Weights of a small image classifier: patch size [8, 8], trained on small charts drawn from random numbers.
Rows from block 3 of a small image classifier, named by matrix and row number. Rows with one number within an expert belong to one neuron, the router's apart. Each number is 128 + 32 x the weight over its row's rms, rounded and kept within 0 to 255. All counts start at 0. Numbers have three digits each.
Before each expert's rows are labels from the 100 images, of 14848, where the router gives the expert most weight on average: "strongest on" is what is common among them. Only what is clearly more common there than usual is listed. The data: small charts drawn from random numbers.
# router: slot weights (model.blocks.3.mlp.router.weight, 64x160, trained with AdamW), inputs 0-53
# up: expert up (model.blocks.3.mlp.up, 32x32x160), inputs 0-53
# down: expert down (model.blocks.3.mlp.down, 32x160x32, transposed), outputs 0-53

# expert 27
strongest on: horizontal bar chart; items: seven; items: six
router.54:089197147164112136143176120089164174122132104124135101153163059139129153140134138116098128176139133155107170139075177122168099156198093159142192107143066101107106
router.55:105181165089115129150142144150111150166147088111114167128130118110126123115112086084157165087117055155159094133111171124121112144115072176101160099087105111212079
up.0:134084165130120118152146139103143098123113120154103094111109110135149095091143143145077139152136097077161164144087150134120089149136070112105168126137104130168074
down.0:090174062152153184108076149148113125108155090062158124089096114135150134166091126133160152102102086132107095146096108115111126101105107152113152126110149157122089
up.1:104157128086149187154118123144111123177108120117108135068153175134101129124160128115112167079172119161140104173116150149128138089131151153130103141143170101223119
down.1:130126151174079209162142190096104163155135145118181120101094102197142090123107091136135147135178149168142194092096141107111095065150130138113116088126134127109139
up.2:127131095157143139065148099136143132145105144129106082138049113105147119129213166148136139168062114120131142096106160109142142107147189141168128044135098107132121
down.2:143080130126137108176098112163116160142113147127176127102117179171135123177132138117093153127151123086118147145167116139127131143142099081139146165119145102085128
up.3:122125128182159197137114173120023145114145101071142167143084180169093149073158166181072096155086190170154099125141134129103172133162133113172089131093131068146127
down.3:072136143102083091101187115115129185077110135052084158125097098143088174132148157111094120135128109127106173126133149137049114106117158158120093129112110138171112
up.4:169136179097082103145129156148135085126099158129149079164134084094169124100109116113171160110126093054169175148140139118116173140194164134202108131108098096132134
down.4:085091095116154137137147051140133165097117137154149158130127171124157142138104159134085080110185111151140116101100144149091118077064149173093089116067129129149108

# expert 28
strongest on: pie chart; dark theme; items: eight
router.56:112074122086164150157130156098129115163105093133173117160078107180140159142127128148111090188133085100156085136182092149115105087114120168104099166177115095167131
router.57:093122144096161132136131100086159081068178150142131146099107168066095121104138069154122116146116113122137125079087142175150081166107103182128118083159065084103108
up.0:179145140046157124096097169069164115052133142093123129117132143130122091108169083083175102118115144139183097111097152120163149099173095126127170156143136121178090
down.0:112127116115099123096100150184154176200108159170162114122141094131156099091067110135173127116138209085184148088167129140110115135101108054118138150097114068159073
up.1:087091158088147136184148131112091112102124100131092182085063125107151184141135083096148107106114097046120059125153115140090153126134072065091070173155099151139071
down.1:166145091144132114126167129119100123134088126107164063181180106147166212158127142161119148095101097147136159166134167132175133120071078086154177098091153148148122
up.2:126160076162132102117128122132162156122113154103129073127084124127116111112116077142156146134082148104125133151161094081143162165148170147154108073133149130162122
down.2:112112095167143092136104128095166101154162166180100130137079107091116175164091122150122087136141139078176140140133164147108165139128117138158113107113156122155105
up.3:128104091104089087125069111116155091105053134134135103140124167127138131091143078079140138134173095120053073174125107103146115074175154113080152156189070100127171
down.3:138115143153118102103147139133086154128151124184181196178178140152099145147148141118061121172114122158127196139090139129157155204117144145153160110171086130095038
up.4:161112055184086100126112126093083113103139133128107158126101112168120122069070089141156102147123093138106081134124060075097106084129177151103125144095091155094105
down.4:151185192162121123130152170108144127104156136117119092102131171104128147119145141144096059122139079107094117144120078152103058151112073174121118068142125158160137

# expert 26
strongest on: falling; area chart; line chart
router.52:043158107174131142129133186104145149122114122121131101092166142129099129151134167145097125156155130083134182152138081076142126092098084129092056155141181135131156
router.53:131165171098094143115159105119098141110198134187154136119158079115118132115105074132146160176119127150073099177089149139148080186128073103196119102148075176129132
up.0:139147154124134125108102188127168168110107125117154112106039106125112070136127094144195167061117122169076106092206145164101156109137117137116127140180172111134069
down.0:130136080114108146114137094117123077149156104112130141187097104142107144031134116106154073117120132223164144127092130112153102080109149107078135078115131141139114
up.1:086086140130128094096135156134146140144084168102121136086053132192197135169079141094120144126151132134190154097135102115092124115157119161071129153149145154147102
down.1:100123146118160130164152142121107110120158073204149175119160165046133102115109107141167164109137123145101112179111141172146111090127085074128080157121101153096153
up.2:063063181155177145121165085154157067183137090147116098116131155160189138062135115149121099194142133098090114145087155147095154097127207118146108125134144117146105
down.2:172186090073108192116109127053118124133135112116135122097107120103135141130131114168157152145205186172131166197113135167130131174138134140152150153146106075095193
up.3:093113124148121164146175138120129113109127120114042112166122134124132146045146127158080077147108097149085163110116161180180130160134145162170074054119110124112131
down.3:165145142097152084126102097102152148095140159163187186113171082115101156148170101135162075173115138096138137142096086137137120139150125203139098155166116147150172
up.4:107118100131100153118117122146166160087098174190128125121184132153177091115100173104090171099162139130187088087149174059112151087118120132058141126134132159118032
down.4:123098084097099103109128095122112125078125173118106164119142123166097095159135172127085142126120109114160115134164091134124120114121139150144106061084088161102157

# expert 0
strongest on: pie chart; items: five
router.0:116106164065126111135111076154208137137155142157162135089089067176087121108078098187114144180136099117133143128106160168048176114118120080091082112158165121089089
router.1:145177144081148172117152061155200099087109113137110118121151089158068106091096135111128194140141169171132157122089130138121132147111206131101134130112130136064110
up.0:071086159141147139166144112138134127145060057149185130106132133106154125130091125115078113092138148069128132150182141145157103149114102113152113139116087137154062
down.0:196156136121094124068125167103124108118091161102128177166161154118170141116160118144082101132139101163159095108151105154128126040115106112123116104170125162143097
up.1:109165161139100112137156140153121120077036149108126094172132090198162099095181063109142184079138110111118118139118136096094179118129132107149156142137130130144123
down.1:103111146096172154105174140075155118113165165133155100107097134126101195135163126127099138069112160140135134083161171129110123110156113141127166081141187154095091
up.2:151104120165115144155101160151124132085098129140163127155117137093134153168146149113141103170141125133109077150116113139087086089128122107180117088119121082092068
down.2:161139146130171130081150167086197113080066100134172160121129103105159069135097151166203124111083159117084119120190112145131140136168146100088145152147128155059125
up.3:095080133150132099170114129131099160119106147136168180126150102072124131130103120169126079151109148131060142159199093093105129173139103107120150155139114113125161
down.3:099132184147146108125131081136139091143109121119149116131146116132129147196144144079111074162152151099103141078123173156097086175142157138113116113136168181109158
up.4:133093147138116113098136155162111104110147137130145124092161115104147136115090078094194087163107143172100118182127114080124081191110107141145142064098119063221167
down.4:130117103128112167101116181119128205193176118143126131167105162091112168177160104126123108133089145133163102129075145096142076127158099124135179115107108126211148

# expert 30
strongest on: items: seven; heat grid
router.60:152126151151182111107170130084155079126124085112050156157135125149072178108128127152131098174115147133179153079121096065146149163095128169139094140120149093157130
router.61:105182177121065095121166103124087178090175188160160170108184090181123133162110147118097130089077145149126126174104159104139087095097101101158124080115069120124136
up.0:093094141130157165047124130171098098140093152156199109196155165104175150142121066125153135119132149111146209064153141141119083133154105095077087132135126209132082
down.0:157097154113129170119123139169120136114133147125113135132131099168122120105189126200154106087197166072114110183107100096105213148130210104174160152100122108112178
up.1:169095131122105108153176151112216149060139165126145076120058121140097124123093147168133152152119124151206075104141126103135137156055142171127140117111187075125099
down.1:091134147127185147120123117053129182074094095070068177121128128172124179154108195159099144086139163163128161174110132117124057106109092164134054119163141116139102
up.2:103124158144134100151104096083120102201132130129108094141164081164117140084131176095134122153103089195102087171092168169172118142116128160135166114127094083168146
down.2:103189123074123109141110141101065086137238114157115130153128082106166129151124094131147120177087177110116122096114158161125119107139123119113137166131097126163104
up.3:122137120121101109106143093115083090099146149079126073132126143103139121118117107116075115091171130101114134157165142155180155145095109143096104159107182109123058
down.3:074145150160093099148132126169111096142117118091138187183131151160086124117163132108092110099141103108148179131126119199122076071103063087162068083103137104119179
up.4:117091162102137103116118117193107135116123108125100108138117120086186176132136182156123112145160091114087126051084080121112083138133142134132129123167108081185117
down.4:112095107088161134134140126080183112083147155132120109088120111107116097146192102117192120098157154143156090145154155120131083119139138175135159109112124098120120

# expert 15
strongest on: heat grid; items: seven; dark theme
router.30:100126137149174142100104108110100099133130106130190097163097131158131181071099089164101094120153149139101173161112175127139190167165159126113143161159188145120128
router.31:058133163079117143122138122066131126170151169142154134063190125161062113182109185155110109076108154105147150151130134151128142088095076124088083119115155112116105
up.0:179035127138081167107127140099122127126107125100137169152163109101130139118123197099132172103102176136131141103164101150093127121111119119092069124150154159144083
down.0:174125134096091158127163127155126083119107113120123096131177119093138178096109116172125064098159116090148097125143110080138133189128124109174141139140143114119189
up.1:111120098190132054115161104142074116126126130128178125079161185092129140151083173180145087144137119159115152109182075109122137138150147163170132149138086143111179
down.1:172202180147161125142113097087090106175153100183116118101145130117077168081172171094129115113154110123111121153078168114105082146122081099149111160080120120081137
up.2:104103108132149063059108181134102117123123150166174141138094103180098183125162116190159109089098122109113097093118145152163095128146087150148140151068133137178147
down.2:152163129105106119166108154139126093108131170119121148088134167183102107116154086103154102108153159121139052117116145136140112115147149115106152092114164163106131
up.3:153147131141145150110094082152143065132166045144151137161165105106087128092078155075096139120113102105164115130117109091118097136170144136141153103102119054155137
down.3:139091134069043160139136126119101096139117123139128128109131137101166154135147174119148150098154124143131141155151077113150106097157118124147143103182143144148131
up.4:120093154096099169085165148097112094161148063074125068112120052097165104146163060081165107118122086143098195132112111170149081146154063113186127135131137085161117
down.4:085157157071090090118112113174122126121102154113116163167099125108102078119102155150103145101111095075122077180142150187103120125094138120102092150112135130117123

# expert 4
strongest on: dark theme; items: seven; bar chart; heat grid
router.8:128108143163182111145127081114183103137098068115097154133106110122093112100103092129220182150165098100128131075089110116108133160135122159115094158147138121184168
router.9:092137179087119114088128124060142117111101166144180101103147097179132172060135127169104105073104148167093127186101180053127107133088122131128137114103124097084112
up.0:123120141140153097137115118208116158154163119109188118071140152115110162186097146161160138158120100107133162146129069094138192156120112139136112098155140130114123
down.0:099148126160101106123174155125183119193164144099111145151139138127225146120169173137094145069169093126132148105115194086131065089134084072090159113048091108110106
up.1:204159111130152110132167177109099147133116106149132184161154152102136143124126157116160116134126072166154120174110096108095188206166135116102108120103150148063158
down.1:166132067122115133146139140147137094091149110176127195139210106187136129103132161101172183100119112139132151157083111155144110092119112128101121073189093124170080
up.2:159158153126137196115135137108073099115097048147136097126112179122134108197144165107134153089113097166101083124138141113118151095134155164187077095127121179177143
down.2:049118141130172137186117158131115132130120152138085198097165078078107086112111124098108170163096133072173137181128178161153137075198123133083128110127195155135141
up.3:184139131146100080116089131170097129168121147132150133061110154113124119189160087127123051166164129111142116100123109139111120150150091174136082150160074078128143
down.3:153158164070151130093150130098148123095131102106122101119111069103096097088070175123146177195121107142175139123135115087116150117096077175096139173122147100166122
up.4:148113077086067094180140120082129145118149151142094139117081130142067166112111069111131100083156113147156131144161117107193146132157133126143146134126125128143183
down.4:092099129182161147105117077170081109139153101112140125137162117077133166100174103077098168071166170151106103126107104203076167135064129122066204130113130141153097

# expert 21
strongest on: horizontal bar chart; items: seven
router.42:096071144122129091149148071106115132163148108119178139074154094138111150178097108107085113179132116118091169132071107084145090149098124127140153066067081151120126
router.43:125190082113102163138122126088096122114141107113131147096093110127156152150112119161114151137151096141202096133102173189148104127111046138113171123154138131166164
up.0:165150125107113131144125096149164110116109103097078147131185114141190068137154108132125215109092119071153139096177123091130145145176117100097178088120093188125123
down.0:139138134162101129140096105113128141078134126102129135116179157125102188124130120137124124083141138059073080142095126111109184185159105096138077099131149086143132
up.1:079146122173084142093211102133122195152148141036172138126122096138117122128123118077105129129099130147070166130137125083183090080170146094119068104109110066075127
down.1:202141130089114144122184171098105075150110144144107179104170175118095161153079129181129144088137084144178114182112128153073159132121100103185124131168138186191136
up.2:083103122137173129086120165130136116082075104115168102123123130157166163137112096108160092136107131155078206134137113117135118103076152141132144076131158131104139
down.2:069109160143071126148144164162117095183127148140174112136066149156151135123100131170092129134150105113081204113098150096163074184137174115135213129144107059114133
up.3:055146160191107179114153142175165084105130128144180121190138101130116162137114091104104110153067162181096125112165134131105137096139114166166134194148139107083093
down.3:127140108145164121131146126034157065087085109087133173077116196149136143153105123105132205083168134098098179089102131065190119108116148163150104170137118139143167
up.4:114182189132107158165143149138163143074178160101143139161145145190180103104104113141018086139083078120156138058065125105160120140156154142140093108123141130083126
down.4:171085059112183123152136148203051050116111137141117119060127123124067111193098153150112164112110111172118104137140155162113098130094140114089129099148126156107182

# expert 14
strongest on: dark theme; stacked bars; items: six; heat grid
router.28:126129071108149148116147130122149098130200110119165124163120107132125133149083074148172168137161127126189103132093140153151153166126101142098104139126166170117103
router.29:088084130106151140148155102084105078149129120093139082119128167113095096131111085127088114162177124099163185128083051161092164157099089147059111144123118158152187
up.26:126150136171159108168108123163143151155154123146126131156134103172156104164205093131110074068127159125123155069136111126098141081108112177125152151091076117134125
down.26:094168111149164135163143122106139133145096107137184142157161157064128111109193150121142135138129165129087134133121172088191116127134152132113047169199102157108180
up.27:160104067131116094114110157130090125116112081082108114117174074118082071117101121154124195141117158140145183117120143147165148137154144144124134098084134173175155
down.27:144157129138128190165182128135114156137088126135141116134137134123065199084119130135164131094145131114129173162147163151132086117114158085138218142129160055108091
up.28:135171124195112149103128166178153051136094144210149118079131161148155128131124089151124158140144087170174132137129121092117127139085151091113064141138073101144102
down.28:116162118068093123147119126165094136066084120096121162133119120112093138115163121153085115080170096095113112075092083169171106107092140153132110188084128117160174
up.29:143104156140097165132167113094150098108133150129091097140116109159115136084177144095075147092118127161132174037141188128117138104086093177115118152139055118160111
down.29:105130131110121083048157130157129116090112144176102126149156119126160125142161108106111086121140101130115119083131143125134101118081134134096081134165145139096107
up.30:141150143114101117162116148097143098136081103175103115134170175133140123122078199125129118089117159241120183129109167134139102115145108113105135097125114089136072
down.30:121109186123149120045161082160137084091062151129117144072148071207143163139118083160098077137135156102134078142114154139134147161132129129131109147087162100131179

# expert 25
strongest on: heat grid; dark theme; items: six
router.50:060173162090124101098149077072153149111129149198181069135146110158108148084101184173090120095166159184124088178121154082085106125156153126101146116127130137170128
router.51:132163125117139086117169136147116134150154150074126188148059067078136132082116128122175128079109129122091147149135131130146150165194152115162150122097120113157094
up.0:121082152103148072112151165066157132122114077100167139090095114110100166131146133109131128152141141160161121088086066069078130097116138149113154118091128159182137
down.0:120107104145127178100160101159126113125109121082115079114117157094142082092063103199094061123124087138097117152117206131115101155121111085148179151140184082115107
up.1:149056195149150090153147101107107131116083091059081160134123126070134184088140118072131118119123150150121164124145121154121157170133124174209139150127115146150141
down.1:119135152137176181121097143114218157080152132072101112077138080161105148082084124148131113175099138154133163168150140158195103066112080133131130130213107102081118
up.2:211190055169197147131158170094122084082098106115103133127109149123180110100162104202136088142126122117173091113142142152068176166145110156122144135173146154116117
down.2:152084090117147142161099119122162094154141129102118139138131178173165112109104126123098081098129090167096096125121149125149011081089102073129106144119136154104118
up.3:094133139065127127094087148111153101152128081108092134149152082198083122117172115143147105038087105136133082108126125175093150117072150133092070071103131145159099
down.3:120110185106091096155126105152114119146158091082140170150136114083131190159095114169134135189118118087147113181103138114153099165126109120188089126071093141073158
up.4:108082136115145117140137167155077154135158119166135068197116111144097129115138101131126123149124126162158100086087151141149152142099099138130110140141156088102043
down.4:128142151156074161130140150193107137078136108093141142142081131116102148104138172141107113142136151120176082079176089154121085139169181126096129105171104135166131

# expert 18
strongest on: heat grid; dark theme; items: three; items: six
router.36:108162172170173192127142111100153183116069140122114119154126146099102115069093083133149108183107144148078193150121063087165138169184170158158129113140112146116097
router.37:119077147127128143079119187210087119184161159160143153072152124149172121158105087152108124100116124129143147135119141142136148182072116093163125135076168156101078
up.0:111148136096134154093148079056128102144145093109120141126138113085067113156146126149170142167183174172132109087096165105127151146121128159132129133126030136115162
down.0:095180155107159152145120112118115126159145118086143110132145123087118149107196087150114153126146138101108164107096121111165143140167149145151161101132110120090086
up.1:102106120202185177102104140109067115098150061145134139090045133160128138090144129152138099112055169182115099093125178114155126177144170136120163178136124115149089
down.1:070165135132134121143096129140113096170118100099126224166160112124182221111102145113095095120083136077163097107093153140173172134128155139094124123108125099087115
up.2:097188179041113154124122105185165096100135144047080084158178100139153158146116134148084144140142124140172112113094158109079102191099166160109110065109105138098108
down.2:074101136106112130076150192113120103115155081155078087159115149140110102169145101114125103107104178088154156117165083131160162106140109115169132181136117150113097
up.3:048110133087050117132093164109110133132116113082152129135117105091146110112166104161149117141135141164177185110112142130111094153121149143116099092056150135175158
down.3:129114121168171139141120126108087103116132106149107049155170115146147143143119136079060046154077107118143093119197144105148130077174130119134114148160177163086107
up.4:093108139063107110140121190147204093115094097101121081105096117130128134125103095135085139118153149127120097174099151128176137174123135108145087132110106119100134
down.4:151145180124143141096112177077108111134063116089127121113122133128092121177188119103146101107115108146162112140130096157118163117132109148141106155148129149113130

# expert 31
strongest on: dark theme; one colour; area chart; flat
router.62:095088131083134076077145100159142118117174145190171107106173093148119124171093139146097152097100140151171092151120180097154116165098085132081078105129132090129049
router.63:117066169107123063132140071122103100205182107162165143115141074139112154210077097157103154105169073126149127176102161088109125165049112113111096132096108113129087
up.26:137107150137206180152092120166145159126094129149110104125112149130139121122108143075129085165114124127125016084175121122119096139150131127125080115126121185120105
down.26:133169151116099158135099129136132123153086119125088154095125113172167144163105107122108173067150116093134194125119143180131086119041117106119153136125091155078137
up.27:083130128232108110111103174127092104107202098116081156123140099132102107136104107084108134160071045130141155145113119167167137091120106186169137108149156138175100
down.27:104103199067102143131168088170108110121148165140166108080090137108157169082063161120158090050139112143142114159089145098127166189147109110159112118104113093078113
up.28:130069085082141099156115099066152158129112077134121113139088089147069174115102127101110109149139123099169170125148114090144114135116146158123065134191083112150161
down.28:153174108106110132118117111084135072106114165077098113157095100106144078124135156129158085162115123149185154108121147159123109145091161103098203107090133150077087
up.29:100137111203162137168173161124120157123133179130086152121088133130157105108116147150082160100039092120133136166125096147140068148161109159095082087062118107153128
down.29:161072114090094095150129076173093058117141112109193160090127102044131089130077167129147147157166133147133177125162175175178147148101138140114147106136110157131149
up.30:083133114132120138146153147180131171067168152119106142132114137127152159053079218131129098150163135099074144135136170164104087105105130136176118102146126163128056
down.30:124103173065207192167127133196152104148089139143152128135139105159157077226137096152144146134100116127169067108156147099107194107108123108197128155103078114134122

# expert 13
strongest on: one colour; radar chart; items: three
router.26:174070105108097089089154061171135070151070144199124135165176139137164168141123102138142082117119147162084139146122133049109144104098116088128081082141148141130103
router.27:120110169131141076113140085198091075145079110140149098077148185078145130163077089124144114102192109112097192156126134118109128200083104120120096089145095129116107
up.0:106125117100096097134118135139101086106103076172129172068139147137132115096163108151137131103105123144119117136116137103121068127078125074123000161132094122108133
down.0:082124164165168191068079093133147096163137158150115067136149099123145049163120148118123174165149111057119152067092158119136135082166085091115192095132133129202138
up.1:129131099137124134151075140102135118113125125103055176123119090117102121085148148109106160157148114082181098087177085148125133123166124160136168129111143091136162
down.1:114117103133093135134123164028173102095101072152140157103107172154069158068177077101146127149164073111196155096059137120113155117182130127119149130165135109140116
up.2:129140104160185134113122136071115136124136078134128079178147109094096131098102122162158051169096130127143166120148135120151096094122137150155214106113086157114065
down.2:137130169162091130171153090182144125121149105142175132118126148182174145166119089115071131081119136132109118167133147138138096164112106076158108108082136099097196
up.3:063138113135078098114136088127120127156061097143123116104096118150107123036158164111161128150095137190065124165175081121156057137143081198137139093078123135122112
down.3:117089146109122149104128117082162066125172140139100131024154157152123170117130110117090090077108150077165119152138168128116162120132131055132164153155080096114081
up.4:091099165184177100145131091140143149136202170166158231115093109114136110074138113120124121111125105181170108132171157150149125099134135082082098149072141126152159
down.4:055121122075142156154067099158102174121107169086096156144146147087149175119115168140109192149141125178127143120127109151145135095144113101161137137188092154113122

# expert 22
strongest on: pie chart; items: four; items: seven
router.44:104093169121144178132163150182128123167169107148179091131136171157129153148128085094062127132124111117154185160110168124170172186109143122079087136162166153104069
router.45:112060137146088190171133131172130209134121165126141079156084076141123118198115130136086143154140129180107125121149139163098079128144151123079156112146074159061129
up.0:134129115127138106097131147093148144073141134118095106099160121117069107191092179141124160170147163102091103100151113155111126111150148078125175109095085114186136
down.0:128127113128081149056149220081085086153144099160112144108166094121108106104137128125141203155098132146102143128093188118101148152073137127183190159072153109122123
up.1:090118154176106177119119120152101123116211137131043117137157153161039157124128141099085131127104069109136120062122138188125075162133194088106115056113105144081085
down.1:167138157111129079177149090135178066134094208145085134168200130160081107097145124078137134104114068112140111095134098139102126147073124191138073102203111113159190
up.2:108090139185114166145137099135184132161152136149083115125105148114134116159133140145117146145169106202096071082128133172111072191117161150130136114120158154169142
down.2:174113089090131088104114097182121115126074168097121093132098126099091087102134129149102145123115084095160150115143125127117158062101114189110117166167170130146129
up.3:110155144175114086141197135192102102147097142144131141138119061120130129146105118114141216067159160188085087118160167171134112126114149141165149122182105100102157
down.3:107152085129111169145151103116130102161089157125091085108173098192091153139167174122173084125125179168109097143160134138088099125155143188121124057151096109092122
up.4:150142108114078081158138144112141122082099108128121065143086147083185062141165154145155156130115146159129103144128131133134108132149089117138144091126162088098074
down.4:164076076080104098104132159190127091144116128142131074162098103130143138149142096132132084082148184132137175191118123156150152127141103133079095000161155121142111

# expert 20
strongest on: items: six; horizontal bar chart
router.40:156140188128134105096153159102154078093142119132125205127130166119153161096172127158125129113120079140150123106139142116149151129124104171141118116106070063120130
router.41:096106086143156134106153112076136168136051135144143101151123085189123143148121114156098112111117095189121135140099145106145135118190183140100135124112186095136077
up.0:124105099106090094114150077164159118170108166123115107176126141087114144151170130110161122100150140134165137080062116156084103180109142171117189080111155188144171
down.0:176116151119124095141155076139117082044129168182130120145084166057181170134154096093143178112136080139144105103136104174119099100111145142084158114174152126119178
up.1:158092179084176113086126101120094117141134103184149171086167132090157208211116154108137126160134104085141165132131154166130137152105129117153152125154116095131156
down.1:152094086149201131122150139153076181054142124116109171100118098165077064131132108102151146172139173121144133105073110197163121135135125123117120159156150153150106
up.2:163163116105143190116104167073180120100113093169130107148134122133039141107121064127117198089161110099083078118140144174091197121127122114167122194140126152179179
down.2:108153113162150122121120132164084125084162076151070162108120172147106111175135108088123092120103118183190106066163101106139162095149157150160110198146094115129134
up.3:108029176143104127144103139196141160136141094036148115121136125136121162103151066113099093144144133184139128094153127162132088133147164113143224184095182144159113
down.3:201092105126148161120106154155099126106147168125101129111174085125154095123135150148132157114113056126146168130115117155077157130043127062118169118069151159129136
up.4:089146115106110146121137115157185098112140149109122103174079132162196156041141151158096096162183157074102098119163178105143141140078099080095166134136171192121078
down.4:146108144165098126089189115136116101098139106069133139109134172150169131148128138115154116140110141078130113095140132130121112134134080116176143121118104071132091

# expert 24
strongest on: items: seven; lollipop chart; bar chart
router.48:132139186160132115146186130135154143120147114118118097131132139114116135182124088143105103193145140129156143088060130138102123134084124143126139147177135087068089
router.49:129126125109093159131162138151091080134206138165158132112153142124116115194091085064116172151157109128133188179098155149154138173091082073106075118205120161078131
up.0:177114103119132101151136116101168097157065113126082124096173121171084146115140170135201099116093129153105125156135139129123180135108117153091101081107126125155182
down.0:177164156098153125129131041090106205138064131128118131119120120145058143106103094065096111110119077130158087195139152076123140180146135094170090063122148124123136
up.1:150152103091081146089134133143106095128116156169165084190141127144144168090148161160087159238162128113104156165169098107155142139128129092110144084082141148138125
down.1:089176150217111085142136156117105185162114115114103192138139100174177145187056095086109120112147047186126154134169148158136134165144085153105132147112137129125085
up.2:191106108163114119112114108166152097107102146095153089133169136142089170162059126097136108167118125164108150130117116159154149139170153122183090139125162113126178
down.2:128145142096146123079115087128128131167126082106123202142130088103165107093095137096110113162163105120137102138071082169121166078153126141106117158078139152149086
up.3:179134174107136078100114176133120189167116142069158127136153142136191103063091148124109089099156150122162126141125125172115146084106158157178162132129120128157155
down.3:143037142126176179106128175100113072109122109142095059104151086179153135142145082121139145134117122147097113096080102060123163158067113115150098120183148106126141
up.4:168132113147185119135127168113143108107103166133120149142120158131121082080119173165110121107114096162123126159175118108086112115108112154151135128146090171089186
down.4:120146113127117076178125108158154145089112102134117141040124096094092143145072100170119225093135184116160134169163153090081129114030103183200126175154201105124136